Weights of a small rotation predictor: norm batchnorm.
Rows from block 11 of a small rotation predictor, named by matrix and row number. Each number is 500 + 40 x the weight over its row's rms, rounded and kept within 0 to 999. All counts start at 0. Numbers have three digits each.
Before each channel's rows are labels from the 100 images, of 14976, where the channel reaches its highest value: "lies over" is the class under the peak. Only what is clearly more common there than usual is listed. The data: made-up waving flags.
# sq0: squeeze pointwise conv (model.blocks.11.sq.0.weight, 48x192x1x1), inputs 128-159

lies over: backdrop
sq0.32:468575469499536459434602545462437505496480484511469565433473418478556495461529493458552490416488

lies over: backdrop
sq0.44:579538495427582464458540427566455539448519526489485494461503453483434458462563494453512501573500

lies over: backdrop
sq0.16:485491479517503506441470408513460480445604536593501456469504493489448500532518471528519447513461

lies over: backdrop
sq0.31:656478518444557472487532435540467463498525498471516493549483501418543422496439465502448499492493

lies over: backdrop
sq0.27:437553449449558542558526446459525532549507442520487467503548508497477504425552485542548458520494

lies over: backdrop
sq0.25:500498461469427498496523499486501442510432471470419461492557507446491521561466472462500495480550

lies over: backdrop
sq0.43:452451517461479505533467536503445557578544589454502584508480527555428498466470619449523434545412

lies over: flag
sq0.23:510459512514580511461525463565532572489536480489539471536537468596483521456518484516514499467451

lies over: backdrop
sq0.33:511539458501575461478408520472476448510517551489573507475529434422473513469504535529455585485501

lies over: backdrop
sq0.7:537468519452535470485511487562549481466533503512431506461412534532495526560464437428543423461532

lies over: flag
sq0.38:570551442469464505438508507451506523525468489460467484544577560484488440506498576491470561499491

lies over: backdrop
sq0.28:512512454407591480507572576459535506433500475523474484511476448504569503478600511531520432489476

lies over: backdrop
sq0.1:541536466475511482515493429490571511456513528407518477562536414524582460498522507515516430546463

lies over: backdrop
sq0.40:455617496506471518595502564529523505472455548445502482559481570450619453503493413495517485452502

lies over: backdrop
sq0.11:551516445482563455438497500511446426445476561454467465467506504465398495451516509410472477495564

lies over: backdrop
sq0.30:559486409486385509524463495633502552544565504441476500487493508541544493436513497553500480544538

lies over: backdrop
sq0.21:547495469465500448437526479553522460445465457454466454485484501516479527538405463466485503457523

lies over: backdrop
sq0.47:474491548473445466453547534547462528538483549465406507442429579446476461453526523461522414408542

lies over: backdrop
sq0.3:423552457537484393496471495472411504500551424537451500551448461494604536473478436565426476485525

lies over: backdrop
sq0.10:542578541516621487486552486498413468476440472530549412499456432481544422519524504540489542485443

lies over: backdrop
sq0.24:455545557507477556514486472554513558502454507496465501494569554454466378486417485493515531482536

lies over: flag
sq0.12:511425456490526465449452574482467481487502484488501507510465530499527539545547512466501473474449

lies over: backdrop
sq0.39:487559497510427573543468443608451462489533475599435433504522532461444447486525483509530486574369

lies over: backdrop
sq0.4:532525448459579513519516439459505439453507514542469501532433498542573450454470509421511467516476

lies over: backdrop
sq0.26:540397477488534475535474488524519499487516487499532480413547549450567537542556483393401408458498

lies over: backdrop
sq0.41:619515534503482461492506379545613500538446526496467445517544546512516453527477434468561442482556

lies over: backdrop
sq0.14:464532448539483516586492420518481530536566491523433501509436488489448521459549521538495533493492

lies over: backdrop
sq0.45:543523443498453475524517465550480534524590458562445557503513406533519519481495509487474558493489

lies over: backdrop
sq0.22:427586478435553452494532520490463560527510530516466504510469522588580482529482430473449355527519

lies over: pole
sq0.15:518531520478542555551500510510568496547475460497481452485492466436529519484512482520555446490455